config.toml
model = "image captioner"
dataset = "rendered rooms with furniture"
train_examples = 72500
image_size = 48
crop_scale_min = 1
horizontal_flip = false
rotation_deg = 10
color_jitter = 0.2
tokenizer = "word"
vocab_size = 42
encoder_arch = "inception"
encoder_norm = "batchnorm"
encoder_activation = "relu"
encoder_depths = [3, 6, 6]
encoder_kernel_size = 3
encoder_stem = "deep"
encoder_widths = [96, 144, 208]
fusion = "cross_attention"
decoder_width = 384
decoder_layers = 6
decoder_norm = "layernorm"
decoder_norm_position = "pre"
decoder_activation = "quick_gelu"
decoder_mlp_ratio = 3
decoder_head_dim = 32
decoder_fused_qkv = true
decoder_bias = "all"
decoder_qk_norm = false
decoder_layer_scale_init = 0.1
decoder_parallel_block = false
decoder_inner_norm = false
decoder_drop_path = 0.1
decoder_positions = "learned"
decoder_cross_attention_every = 1
decoder_tie_embeddings = true
init = "trunc_normal_002"
residual_init = "scaled_by_depth"
optimizer = "soap"
beta2 = 0.99
lr = 0.0023
beta1 = 0.95
shampoo_beta = 0.99
eps = 1e-08
precondition_frequency = 25
max_precond_dim = 1536
one_sided = false
adamw_lr_other_params = 0.0019
grad_clip = 0.5
ema_decay = 0.995
steps = 9600
batch_size = 256
epochs = 33.9
lr_schedule = "cosine"
final_lr_fraction = 0.1
warmup_steps = 960
weight_decay = 0.1
adamw_weight_decay_other_params = 0.01
Rows from block 3 of the text decoder, named by matrix and row number. Rows with one number belong to one attention dimension. Each number is 500 + 40 x the weight over the matrix's rms, rounded and kept within 0 to 999. All counts start at 0. Numbers have three digits each.
# q: cross-attention query (decoder.blocks.3.cross_attn.q.weight, 384x384), inputs 77-153
# k: cross-attention key (decoder.blocks.3.cross_attn.k.weight, 384x208), inputs 70-139
q.265:484532516517539463524484514521472460568447523580467508443485526472438507498451469518522466526515540450461482564512524498492493492557472451499487536431506420511505501532410498452585509524448627470509510437491436457512512442535491519
k.265:502543526511418512534473512549509484430515430506558541486534500507450527477509568529475468531489554533541545498503532493533512519534515491542514436508523462546468491524414451454528507470438492500530518506516446
q.266:502492413440443542581532460443459499500503523543486551537394496456556469539530514507577468567500490561506572505560553453516501471506432506450459519451547473551493514478520425387530446536503466415514548478496457622498463479466540492
k.266:384465537473526568502493481461557531538475522468489427525471459395514527471468545445464535500470510555370500428478546454454504491515439485581503535507507416493505444472493479527444486530468473490505493504525543
q.267:507549523416516483474496458468444533472478516484411463464512539519503509619487535528531472520523462480477501575544555565535546580486538526497493540455477564606479432526500471526446492526514531473543487516546538516514517504501454472
k.267:503440505430521568516524461522501522478479511569506516528569553569480494428512446524478460569499492484531601511526435500491484512518536515517451522504459484477446471541520562512482451444467489534424571489490580
q.268:466474484479528444528486490493499508501524503467540510496523556483562512514484545513457505492520447501492500509509496502531568389492452550501427458558567483507527541463482518472493499525460477527529450554597521491485500426516530511
k.268:501466534551490495481500467435461516533465468484498463524510601425458507516486484527495499408492514462492486496484462480490443529466498493506462515472549473487522494488497543465444501492527477477559475510459512
q.269:534484604534579425485457499447524438486488528494537485499470479534490527420465512496545510500537498466474519479511467517533522568519546528473486509540470476464565474567511528572500537419488516464543516490414500549486487549535476478
k.269:535535577462458598573523574494446523482544444588519453547544516511490484544488502487559550504467484470486434468532516535486466473539497523474492559521393525494498533525502472551542478507500560462511465492486503
q.270:553513489444467505545581524559453548499524423377524536519465574487461451511522532490475468461628484470536572445388517508452539494508516455447492477589465497465468392482470469547526488495537492481593458453411536499507447461480488527
k.270:588561540582550507500484433427466574439546500517536457493508467462507458615471451487512474489546556414421501542509497497509481546480496519469476528468512454507511535507555498566470518499506519434542464532534491
q.271:458464522491498517479533465553494494499514562484436530481601541448466505430493500471446519486525434451501452493491538491466477531543504561571484415484409555471473539499476476507533470453500517510426510469454516489402468519444621473
k.271:449429557524426545467508561471501532529575500489491524447459516511474507622466547557460503482449532608468502436477551505541468499527507517514579511540517511531570490534519536494580490478491542567513555489495516
q.272:438497521471449447506435504491514457438550454550594446562503519515537409463465495484535510519526553515534507546489479501549475455455403453488556398499469543531514547483504474581526494475499481416484495529446458517514505492454492497
k.272:557540353529477538473538500516587442510513498433491453548545485518373394460489513530500429508496496504516488484505534564540547509505486459447523464480528385529533455498491512539508497508514497552500546497478478
q.273:443459502546512497440467439509438448576475587516517450507519451464509490499532526470457606484485477492458463453459542558471451493481549570550523492514467515516464581493405501444543521446447434522554554466515490444519470531491547479
k.273:522460469464466559522555489558527493541465527448457565571547548460468510489558501545522517596508543514507556521469569498478470495500483463449513513465581460449485445496455483519480491525493513403523521575591459
q.274:500486439544543522462545493408510509548578483597474480511557536532498493497547553486422508538473550438524463548432483479553458543477451487490519508466531465471545438555432517464440602581509537491503479516438486504454529504534437500
k.274:465551461471456532515514513581506502526554429476524525477521445465541448480542444509570542494480485424413517479448481532528522499459454533474506485515463534491432489521482456538493470521512489513510474450517544
q.275:467472493503439558562514523488490481525422504443473487527531465508371550523441485421452560543481463508511488441562523494471497484548516481476430508535505427466544507648581440454488387498466483496481459481508492572610439470525464500
k.275:502523533549570400549495531527464501567500459530521529514531444456486483553357451514498535473594495540479514499513504473491570554459473511417484480507532425507486481483487488545463534467482485468542503461506520
q.276:479486520485459503558466493517464487500514500574516599545517501428565431475435502481537498564484512526535511476497518417507500454474552492537554446481567459573551508457522559444424542477484536554535502483534401507428392455497529562
k.276:431474519580454456483492523445478520462449455524506494540592485528450443465537486463496456523596510541499553495489442513469477463535483526541518421464542559568443473535593557536562505548574461573482502521437496
q.277:435515515425524550503411490524496452480460533501440542420489481454416453570535548470494495435481508510547530540477511498500507472546484458561499415576549509481455552472495521481442469449511536474485578468538493564459587514519515476
k.277:467479524464501498486504561482504447498553437556470545523563461535520478401521489534503558488576492571508493515519537504540468478561502461496471507529447520570502489451545515522505556494511501480516486512510525
q.278:490528554550457491504475444482487417497478492540600445534541411507478560434525539515502504515475524575475455522557413474486485497488535531524495524476505435466458499472456511468496485521577531535506483505558523529491461538402425437
k.278:517563590466522443497545482499528501469517591506535491517479544486466469467494466539396439535527594441530534533518517469476464502546549481489480499426480568533542480495430423499586511553476466426506530505583445
q.279:523527556468559536449455441460520507449545493512411478524533481486536517508546515511510494441446434573509534500443453479478516443457551548653601520590428443479527517488417527489446538460492486526520454536466506453442404558485568512
k.279:504456554467444481453480479536465485466566412470476468566519537554447545483433512459495522510491457506429511495513541507410565506439499430604434493489477479529516473472544531480494482482470535469548520497430469
q.280:390562510568501521522566531499474470541543482470453484523495435515500474426497554506429415423500413521584455549489524509488508514452496487559441577465437534483544474566575454506450407491486459472504522502520477582429478545417482488
k.280:460521617384533498463516493503572507521454491503467522462510435506545500519480562508522545583494530464449503471499504431578526424566521476508580520455527480473502583521437443491530554517531566540488506497502486
q.281:512437517536469470497440454535456497464444430500505468511552576422549588483431448562527502487563530465438460484547589472499481490483451594501541495543504492560500430544484547500465545520471456446543529482505451531534377544601446577
k.281:547541576520502496457515462546479473524458534466492453532471485603540427575492466443496501534506485524458506481503525497489551484566426525540435426569454554527533446478397479540444521535509500516481562527488548
q.282:533523534541550474488537452491519572456481501566410616571500523437477575489494514551510456504506444425463613550495507499516504549462495505534523582511524417498535497498422573481399477533476546512515489519464446518539506471505486513
k.282:551473479477505436475490533504470536509483522535529525508477471518522525551478536492498539567419499530523568421444510573542577494470407470436537515574461443476483560491476496478547586523526426481484529525469494
q.283:542590500598445532547437583444564468516456550463525520555492512550494524504546478476562492523472503512455525563459565486476517480521443476487480528587541494516410464525440482541501606419465517510460519540563514438566486482513500516
k.283:542530459505503416503547443524554480560459498557488498586480519441540544538537509466533540523395474529512433511561602515536476502490584465471493504440445517528554444508364484494521481528539493424521459459483486
q.284:455467529496550505504497407382455574473528497568532479510508504529502526498549481518532477504506534508509528508500578527502527543462476467521538517530487618460489471472479505494470474498439452475470511521549522497552547435489491434
k.284:444476461502559511474540500510554461481499581511510517490515588514442545540509425495457466517550508466545459548510426546481529471557618505491478532473470544492478431571484495489532485552459474465524549548528590
q.285:567531496507453472457492465462504563571448502505471508395485477595541467431521521492454456487467534464482572495475486508468508451447534511571479509479570503444545488507533484467454505539502585467492488617456509524403555547512479501
k.285:457570469454523504522498544439529487524528507550512532505567501564490528526530491458510493524505574494399456457469492469475509537519555514438565502517542495512481505533524523462520523507472454525481516469458518
q.286:464470498498520520542566451487492515588487424498476449527566541606421535529523518529530480504508444517566488395424590507450586514489482479454476568524498569514483482519553518457471447463505526437442487563553461472530533566490534459
k.286:536459463448581472465584539510428522492525562420495542560510527546482506434456523526528566493507516470549518509433502478468544504447539487526597526426522467451535507504424519496510492552516497509462494523416534
q.287:492482555530509398490518465569503553486472536493416568581535514503546518489502551428470574534459465491520513454423491564540493505415522475456492474394504492425549639562604535436509467541557471538562462540410456535453450561500429532
k.287:479524543422425460507502538507505446501518459433516516449541449536474486590440457507514490477493567518552491535508503510479519440521457474505567480495569560534488539588516458476554499513443485483481546475589467
q.288:518472550552558456537462537450419546481583457482482449530485526501553507481423440498431500507483545505545566418473553439505536487512469495521528524470490491527529527499503470429529492466536513527449580519564505530505523502492547490
k.288:502437555531504524531473491489503566523503432486528506516524588526561466501497553492501477539528452486442513476479540516553471480471561438496509542450485566481545495526471463549503488428521472444512583512480513
q.289:563524510546422482503433492567404424479490465529508469484443471551574485538530571504537447388480409477526524480481450513499466477533498524432524542526450435465475459481584536484483493493432530477503550482532508499588447534514514568
k.289:534542515563525595550546512555497501501549558524446546467486489543476515516519446465556451456537464528506508519496519515450442503503509547535500522437445473497565480495520544559499464497460522462618450521459561
q.290:545474526538472530506477468468480548486557481518566470464444467516525566517464544499442518444524515453481502503435556529451471537444500503528464469539466530498481506474466507469505580509523497504439524510484460496470520594474526459
k.290:397492505462567538524516513539528512530537523521449495607511494546511427498435489500479481566531496561515467528508560512465497508500562494478520471580487490525515502534539532524460515463504497496569461494473488
q.291:547482575456520433475442563489547392455411535556496437418502431525496485484530484529506517523504477445531491515497518513515411461583460537534515483490473523540467584542503512424488509466530475517390481547437523543428434479479543501
k.291:447444507549460476450494482453501548497445558504497512460508512454536477571520492572499477468532523517545508523508525498526488488507525483452498476516542458409520487580513515472468450521515498419546547533474498
q.292:513501469480482553448521618480471502486421489544531537494460469468478520492572498424521497456533479492430584451489486506397543539512513522535423556496514446516555537555592545465543483514505519435425522529493481520486530472508426462
k.292:410421519471505538531511512588523500466477603549475526510485464554593482457494477497446555499532496539499450479556489503509523474505396510480476497463427464500454457505498503520548492480531499487418514472511544
q.293:418479448533439495537545530459479484539421605468517520519434515533497434524471489524497544488491507546531492429515511524517453514482511499511499434517510434537498489487487516493515518523533539451420511535516500506556515532539578445
k.293:501548478456553468474470509511520423473511507494508495423501458504507451450523557511499508523537513548459428502519514451412457476525539487484521517521504520507501522540463575546554530458505494438482443528539488
q.294:440471519504460476494521465489533544490548475429467498571501480561458475508552495563512522598440525506433491495547468526478457494561501495502513502468542523444458546528533511444508446509400455478466525496515531393510511505412498516
k.294:542553601505465479503479492485524488512514468529453453531436523531494503497455460507435448506460484546525490479496453495453500436487498523501431521503426539556470504512384489540516525484449538432523500535567480
q.295:530517483447568571500473532478492541426480472417498529555519496515563520467497516497521514485484490490443539477575435473537485546537514538495536476468513431443492524401520435486537588423549480510541490545548506477527524434476566474
k.295:408503511581549566502487452458506571548558486465515475421443489534481391476567538509533534512506474542532409559493531451499498513461521508518472525525506528457489481515407483475469523522526508490450532503485471
q.296:518575552527444533498560479508555533480510514470518456443511476606506542506488552537520457450400508466506521507497480533481499426536489536457542499550499518476431509507468476490504479547546498557475534525453601435472504562430568515
k.296:506561517542525548529552560493516515474488434591454444525529507441538508449489556443483524478537533480518470495545485528489528522513580541521496547479400519523432478509455493513493476531553457471500420551523511
q.297:432513476478492498479557527526557494479479532530540503497556543492522535426460468575507506476482550451554547510517538495476491503497534530428516497473486460485498411469431530543503496458468435477416464504423531451443462539493506449
k.297:542478434388492509475545535513470490493530457416565469500470518539516479471464551498511523496487515477461516476459523478456468519409574518475477545529503518476518486489521487471531438473487550481491558477395448
q.298:478544505448435568492462584591502488407488505414591455533557591494457561430540538494524520463553481541434414505538442489554471464504530542502515490517538515578478519466512541525441475467556523510519446559523548557494470501507478400
k.298:480559516505497453531534512440498515538491538537544516465516472546516465501489514506575548538509508427472488545554461512506506551509531464514486484461581475500540425450489536493448462495509403501516538469548540
q.299:548536500471496445575565510438522495473493543467479548539494538442450490488579482557531510540502480466486517544408504457494485572506537502512525464464502465510509502470483413490505461492518554481512483528429428466543447533571472521
k.299:524496469499409471515465474513518568444417492492522557467424532440458456497500510450509520469416540477497527514473471540496537463539485509455430484481507467522471440551575448503463518547503474586499462538533525
q.300:444504495527495547497398461536505488497508489598544493499492506497457443477535526546511513535421461533425487497514612538533505489551519477473458499560492542474556541563436491476507569454524499457472464511557470479518420473471510538
k.300:494522522470451463411504516497559508480547536587503518488504556461507508432435527535543592572504482489446580420543538584521502467469433449503514481536462528470452516421564513519536517478520486519520476478444407
q.301:472451439489465465516523509511518491496498562482514534524470467445511522497469507516548492503468496460525457528359473504494566530494545530536450548516484445450495464521526574569508574498558458447532523472578546493508517462521538534
k.301:437571535492481478510494524397546417467536540496507529547455530503504524507515497582459511476471489461460411454489506549402559507506494449578530520444390467511440451459562547456504495523563494425498531497468472
q.302:414515529482424544511517520500519598517428497501498529514499493503490499582423487478483477456456533501499411511499496527531512483523508437491552502476567462491515490496456425460514494454530487579528461488570501565512514484470469497
k.302:517533566487475562504530513510486484495543579515483442550524494503467532489498540445530493537540488525517514535493515518506505507507550486470535488490546454532525403514518421512479514506439495559501486467542552
q.303:456426435539551455461476509403505504482434466493486474500499370434489479507487447512489465520556512433466493556487517514504531513407491525496506525519480538520528515487496536446471420573475475494482502505474587510516472501545450508
k.303:477437462498544497547484431479476481513506507497583504538483480436497487475504496443453465432497495470497459479515428446487516505502481487479484508527523500521612508526553502513517437496507515504522515533478495
q.304:521471496508547522508538532514494477479532434522473489477536531470500453417446484491517502537517482473514520531454544543515520458542433522490502529479519478547492523526496535485564509507451526524501548441520473541578527432522493497
k.304:501494543491459470498495523512440538421489506503571505491418506448477569476513500477462507539458527453474570506524503507438566551472456522481523469493539454510494465618452451480483509473521531581511545580552573
q.305:428473511490501576498517477480531494531559478420504533505515561502465468525509512442485559481529536537497560553440450484487440452423459467480438476547473516481474522578485542541497508534466518474508436474523460457473540514480552484
k.305:522554581466481444489582495524425429443533554489458563436561530506450568480510545501511568589487440512515503462515440481535531493464459523513481583509466500494501538502455473574508491538501534557447459493522485
q.306:505482593489520555513407561515506526564489463476398511475437537526549513530561553500508562459521510560519467633546474544475481517477498517507504477441534498488576461453554502487421550465443475552489410524495482500442511530544461488
k.306:528499452505440460536491551472459457487486525510545590591526506455470524536516450528510506578502541566437514536459586507568445504520573508495470445539484550513528521498382429550475530478558524488454500434462481
q.307:496515506521492498438493526494517415547576485599540506512487590456465462409482523516421499506526537517521531493527501480477510487515434479488553483509477509516477504466490523524485553568536511519542500587528522531532478542517490566
k.307:503498457480540558503492493497510465538488521525527489469478557462491503544452504524476559445490538538502475532547488463635536525519450537497524513509457516571510543502584493478545496519542526515481470450456499
q.308:512512469437501552475541548535477517515569528459436552521561485465502485506589483508451537532492522439524496510409450535441494467558497466565507519493510492542441457479594451572533510491532489532559483529458539527471488446459577486
k.308:501448437429528497480520547565462533520477526500466523502514507454577527537532484491500472482525551467524529487486531535499529484512510461514473510459463543500532414516452486497526538564618467508553500441480537
q.309:491439460547477480486486504534476584555518504519448488493465464482512408489480549506435555614461488519505477435467516554485559453490532531488448457490457373552523527488487483530490501559520489554581551503546437540535505521537441431
k.309:524497461451458479495478505441562507430517484546510542479478510509442435474471530487468532572464509475506527559507518580456496484500478501512485466498562499454515534478498501534388480496427476561508464466471507
q.310:522490520501475548544502423510513475488521449561541502493481582555483458499472435527450426511571530598536530547518572537509519551463527461537471536547533517456479373489490576586464468525535497520487503521473507456499468445463431522
k.310:521454501474556534524521484520499457536497480442514537482485462540485515515534449459511518378553511474462519537473525535558497492471458515457467537468484534512485536484562509480505451514479480532525512493536500
q.311:510508529510436490431519505452476493403517506506506467480517496479437455495456548520517590498503404454557518455501451529460528493534560563510518490483492517521489462506461526572482464515470449465434498444475482492460469485469516502
k.311:531541581448511544462540459554505513472513517545513494422516450451429595508572466528560468568454419478497448456495513487509446495506552528470556481569486433540471502500557553385503483536510533559512428502462431
q.312:485520520503457496556539437555438549525457462527498557505403534456499407522468508510473559453489508520605545532512559452530494525564549471475479508546529463474424460427476443467485491526523466468432486466475493478474536520574476468
k.312:508426422518449500506501505574484442537480555477458453497527417556473535510535529460545461499443553535525449453531525501578525493432551488480465495494532478503476497464528541437521476505526456468505457574479491
q.313:505498472546442508474526449436439489540531583495508517525469532524496452618537483522522508534476532484493499513527527521481601512493552565543500464508522423479498533436565468471546539448507576418511570505555526438518542531593452464
k.313:571542511539523514532519542519551485526469451530546487533449521511489495506450514461459496454567522511512541451482550509524572518532480520477507459471517581450489499521411536494507524470454481609539552501409559
q.314:566461533514468496497548474461601413399515446497436510493527593467517474533470456429524504517495537502557462472526503443481491482492514454479503531609411550469489511534558493501461416495424500549506529537430454500510519500468496544
k.314:501501479472482557493505462494501487477514600513553459503495490527513565490612429484433446501471512477406486454447519463519460465519458458551506536479540446526462498578525558471556490463551553445486457541441456
q.315:507484501525447470466524500470539509513548541455534556515488549522456487480448517523511479532510505492506479448429429551508529505509550495505491497559485511505490458506537472465469539532447395519464509513547419525537462469453489559
k.315:517538512456488512552523499483561526558510458533498525552465481485548518410527474486470509492539511509469449536530499451521534484516462544492507510500516537477504492496615425491524540480525513435542560541425515
q.316:568423428475497556537518475515449557530564498492466539454450497481545429497615525449474531507391495461398479495440541482449533518507508437516521556485489551510432501494499464486484544447459597489531487586471467512459528520527451430
k.316:461507485485487567518515518580446562543464480452485567531409513518530479528506555525534501478508517560466531435517539474538537459578481523505395470515485601573486422546426518484507504521524470547497483536468552
q.317:551471483427465438496502550506511567476454495541458504562582511479456470525500480525494431511520547480481519460534494486490497512464375509421486483529488455506525510454552504494533493515529536466517491434566525451454466554472476492
k.317:489492545487440485531507448530496470475516484485554509499425452403498446509539467529535515508469545432518483475561484490461561497512516511473558508587420461508484478507490495516466539442496542445478553468426530
q.318:539497470556480523563546542488501532484513551559509508528478507500448563475464516533457468422527451475494462515480529511400468478556428525581477533487483528413518502496452539485468477473430542571493469576470459528523477442532501574
k.318:444494452479415567453436494501465510508482584546494587510561538536576478454542517477503576468423497492456559488489411546521491539470473392540465532498459525487503502534476481510531546525479516533474500500518475
q.319:475512493496517502508439457413369469486446539510449450545444582449506537531440425466508482545570498536514565514511473485561529524523509459479461526527497537538489532516504554428532518436468484514529478474504506445547465513469480509
k.319:491468406495513478526452483453552436530540447494561535595447540515518510519513507483424468593479456519500469518493426533466525514518589496479542483552488616445516508527490499528424433460558520488500484505537589
q.320:546414479539530443439413429538565531511439530492597468559515514495480500449468486505546616513469505471481545549501485548519513553486544444502487474548514479516505506568418545494452556518464456543480453479449549447464517543495479499
k.320:438488487461464517477462516478532539470529531468497573562537501578569541504507422489500476517535528471506526542491467512454459497519540507563438577465560497500523432458537539471494515544462521504521542479572487
q.321:565544513454437498538474477503526473514423523523494510508552475521511509500541494529489466484509544490397589518504602484479469557459488474478451538474489451401489540484483488478504512513537469489516564525525443425418507564490492401
k.321:529464410421494521506515495519497474555517476464429535510496493419596522492478500554545542541452464491542488458507540471503453542469491479525573447499583534535491471518538499508515471493484557545496469529470465
q.322:433494514444509533592434516450478455474502489480494562528480464475452471419496527506526529414411453578509487507564466551450465504547518540507567458505496485510457540494502502564498531550565512466510533527520528491493508555535502472
k.322:524468412543523508565504471509431471502428547473479446521525516450461472473494570444464551555494503508573554487504487496474493526504492505524534491443515508593544521511504482531505466461555491503508531518496549
q.323:543512544480398465512509494478549562397559519560496481490591435521450487433507535543542544459548564424506533502560628522531478527482489513531572528485535482506499486478573503495556551468430517475577498441467500541465482529460419492
k.323:492473461459521581498490544499523495495534433580494479538508496411610479526429488552486570463472461497525461446533567515484463511479497507440507538519520534524479459477510580567470518471397526511528514517491470
q.324:495467473460517509457491475474487486468501505530513549588581509463516486562526507478549512486549478503523435475498483555429537420462535532496440466456517424486506497451446462516555478525463536508518513538537441416564531557442475492
k.324:460503416480426547514529445530434545455480544495543497510518485500539466566507576518461450486511531479557431421487524541501511497509476464521464529497508499593517511492491484551479579500528468479509464544498549
q.325:533461561549468475453475530503481594461508446536507565439473469427562524473512481482471531419512451550456430509527478459514495505473423588468452537569474452533476534462565454491451584487473513516482523422549528509452520442532523476
k.325:496609490532514471469556549480527499518509497484541475557532498549504499616478477492528556577545458446535448437520497499503466544464513566479582514501471505486525422563467445537493515583471523546544562462461424
q.326:556506528483422460472490480473446487514417521532527534579487493499521587529480548431555505571465447529515432443482561528491485461557527489457504463487467410504452514494377495421564545425486424498448485459439440538547537494508524505
k.326:475425462558602527507480508507622580438595472544541492537522453475564488439478484504471488500431582438594509429496470522485520539438519479466458516483459516497482445505460550517531458500541505486522490499473553
q.327:473469493523398499466498401515412432486505459431501474499481437505474465549438441454526489456579483499486425496528490433554497466482499526507520548436551515496489496533432505498526492496548469488491442512556579561493583458486562508
k.327:507473566571443497549455530446501539489536471555469469488521476514499444477524424517476609446523493546492593560533501509473505484467458496510543529515509456493525454439458465516470566478549468525476466568498442
q.328:545446591595478494521510540426500556516487468530457501537492545509504545465458540521517453527476587530447503520507463483533504505436503526546501483488490396517524483517484484588508459552479461538475467471588487551519536441352493516
k.328:506512519510476488458462515555469468479486435535477450502473482490478467487468525537543474472529527441483465417521483592452465510501512507522451544551519540548505451506556464518489533540485591525509529484521517
q.329:435507480561494461529540575562479469461504501527514521475545436545523542516452576474534514496595484480518519486526488405546522427516548479517543492481536522468454472526571497470502563420452469499500542581497465500487503404465561460
k.329:481478506454485487491569523500490502479479465522597460500439508511492482514535548466484486460469511536539482533578505438569507499479428445447573565498476553469494419447467527546469435522497529471469518497481432
q.330:521508519526468522536504548527537546531509562432510498440499461554438453459518532497528492508457496520564452471576517524461507368535535603530549510476502527410464427450499525539491419438504432482500519433502451545462491528455470575
k.330:527455433480493555518452504609475447534514537569446476458506482505535480504511479450468494470466498530473460534532443497485513502527382449508507460558470487518519497480512507558501460480525454466511521563476528
q.331:504475501539466557511436479441510519483474557499517501483475574540500545491488493544445581513495475420463518424446461551526418483538523489511506454484488549487504503424613495479503487492469460516531560504519488506536522532401486528
k.331:560520389433555526540540499526523536534551519506541584554551522532559482479481497500461549490486568509511480452495493485455574468536505521496565470496514565501515515493514498519469424483528607467472386548509493
q.332:456490484439416480478537546501525507536550437534403461510509501530465459523531524518531491530476543606506462491526471552490449478499496536495543514526526511438557534471521522618499437518471505557525491537483460547490509557470490557
k.332:486474498590582526504520502487455534510474530522475489503424463541390468523531548489472470483465457488501484541457480546509491495557504539473428495511446463516470553489414516548487516490530534504486551543538545
q.333:525504547536536480519440472465555549535504486480459503459513510539499484573533430459502571487484495514514516507564490531492517455523479490517421516467558486526493518522503504434540453555565489426524517483520467483495571477542460526
k.333:489479430533576582544497535528515474551530535479552485512511515500509549545525499487536465542474453515506498561563504464557475490493554509552558567508579532580475477472407474529497554497545461527533502494497488
q.334:499547565510502522483500487555522508490503479530509463503561502554522498565484430521505496498543527474434460490593508460503482507529514452471548494384433569499446493470506425485523462482559584570455491577505515465499513484529496470
k.334:496453510425520502511530519525482523551473532478454467450495425493529438487529481494485497470501502524524495470517470483539515556531441532524491517505594572538480488419542559542533491540484495581516480474469495
q.335:502498490487530444448532488501499484430479551539476499468507602559562536604519475628497446490445533555506486473498507544474579480483498500603499417515495561512475461501490437510479493491401572581484507520451504513505507450489470512
k.335:463546499473480467466501516494407521513530445511470521439464477483551471541458487487485454540476483511446476491477489544466463458534496555485426493458496527503502471522452535464477510563511508550441526402527563
q.336:539509420517498574507480499464495433521524489428556470513471429487486476448557529542517449495531530516446482531490464437502481441460489502573456541544508474546444449493468486478440495442519494471449500553483475495581479454500497536
k.336:530506482527567473494462516481490433521484626483413494499450471487508480500523478497484454452490523467432527410518435542537521522540485537504552468500518511489504527536529492515497495470532487498516533578483520
q.337:471483590489460523568563484531507434537487453484570450535549545529473480492484492498508562510546483504490467473515479523533500469547552455496585505425487511461459516427511541464563439513513528554467468531527482431474490451543500495
k.337:519490449501445418526536498489517519485454440481520559508476500438491477563548520475484585486563455553538516519517477455557533530529516518534481465528527464528526520492488526534571450510542447542558528529462515
q.338:488425529490428510584482518518524404527488448502537407537432473526534542493573428481533523457495493516528502493458500462514475475466476527413532450579497573505500471548444455536552475467512510537482507440504439483525503608587529547
k.338:538530534584439555472438458518548481504525592532559499486496450552460514570498473576499486495562470456489508553505508465415529510537458476461534506446382544511497520452486530517501536530572493546529481491521523
q.339:501519525491471528505451554431479502463479509486515434489428450467561497518560430524546559519467435476532536484488478503448492533557491388521512475516461545399418488483529486491563540471525526473545563558566480453427460456509465524
k.339:542394491460496519472523521448502478460539551548487561464453478485603505448510490528492480504509519533484476516546531387486454500537514524538518521478497499477508558449464508508541458491548469489468593523552474
q.340:447573505477516511519463519449501620495462503497525469529442464474487517534491565403554461497498446475445507470561480465524428537555527527486448543468512511489583522487524518486547534553485581407474420494484517511560465551571508461
k.340:553544445452431463505548511442574541507421531504498513516481528496555388457519529510554513548477443511478515446559436511540609498553518464566513533516554478469510543457489413516507493524464452537479434417506491
q.341:480439475471480544549510526512433561503438405412503488549555498490489475520479483562474452474487480505447504489489476415527565525613491516500554502486484538568441468449518446527519545405478520558412463530468488413531527390476504477
k.341:486521538456497470469569491507494518507537465463494508449435520512562468510531512563492542532509525518489505519488486478513496483461469494385539474493485480410496507475405478540514496543512508501478487455475540
q.342:508464535550455469474529459521462497432486513496514508477494432508468543557498471469449446467506431433500478441418488474504476529522404441535453510586488464434483488458461532470505546423467516571513503499502506552571462519481507447
k.342:513495574502529518436410503518564507423479538482474491517466497519510522488469512517514512538519496528493480499530532530482458524473534509478475518459431480485567521515465498516500504534487563479489471515439541
q.343:458536487537517544459417506537476500580506511534496498540538500409443531449472502434527477456497519471485418449508523482415510425504492364525470529458461477491479490501531526555398517431478470558462533457465610524395439536503540485
k.343:565504478443498458541492532448517547465527517464482504532592547531601440572452465350525497433533492490429522517505434566571447488541492561500428528501487479532461515513515576527552544467526541479524495483450521
q.344:558610568545518459526538499444523486488585459485546430542515505495555527501540446483528462453529510462534492536452497507493517413450526567476431432433552498499512577517494478485464499450479553547499487383528482507444527431604484455
k.344:500550517542540516513526461492518521513541547461582466484539496549501461546451473484533464461550463488522465541535569447447467461458551535543520548519569437493504413502500522548493495468497515472477376478454498
q.345:467508540483543531445520497453514511409492508506531465528500476489519506463506528455539490491497471439598531485519522460501456426541489532459540488502529519541450538500379537499504465430526478435445449531511512487585481506593517525
k.345:494515540517505524516522508441551485389507533485442489575394526508471506507530522507489524435484506429448442496476497505527551523529478498463432485531505509485532460496578476476510507544528520505595432454550535
q.346:474499593428484457512443543488500476466476495492444480535526556524430483511461503589504435457508496493560504547519536568550478526476452532494478558524529508512400479645501512525494476478526465492446470492470481488505491509470426481
k.346:496554552562441496459473501520503498485565481595501530504442532500481506497500442499534535504508537518462532454518487474522505460458478460505555478501514527501520515520542505482460492583491465507499547506484509
q.347:490465513561552475568475456506472502460499456510565470417461475491545499479445495547456464421483448492545546484541545459495492470411455567512442468485455421549479505535487544489479519498537569441468487478524565508602486498452516513
k.347:479482567583473532456530457596457482502499486422535456516466396526423491564471482465491528484488457488519508512498445544427492477415550538480426551592576484492548506525572434491467456472490521444493503477496418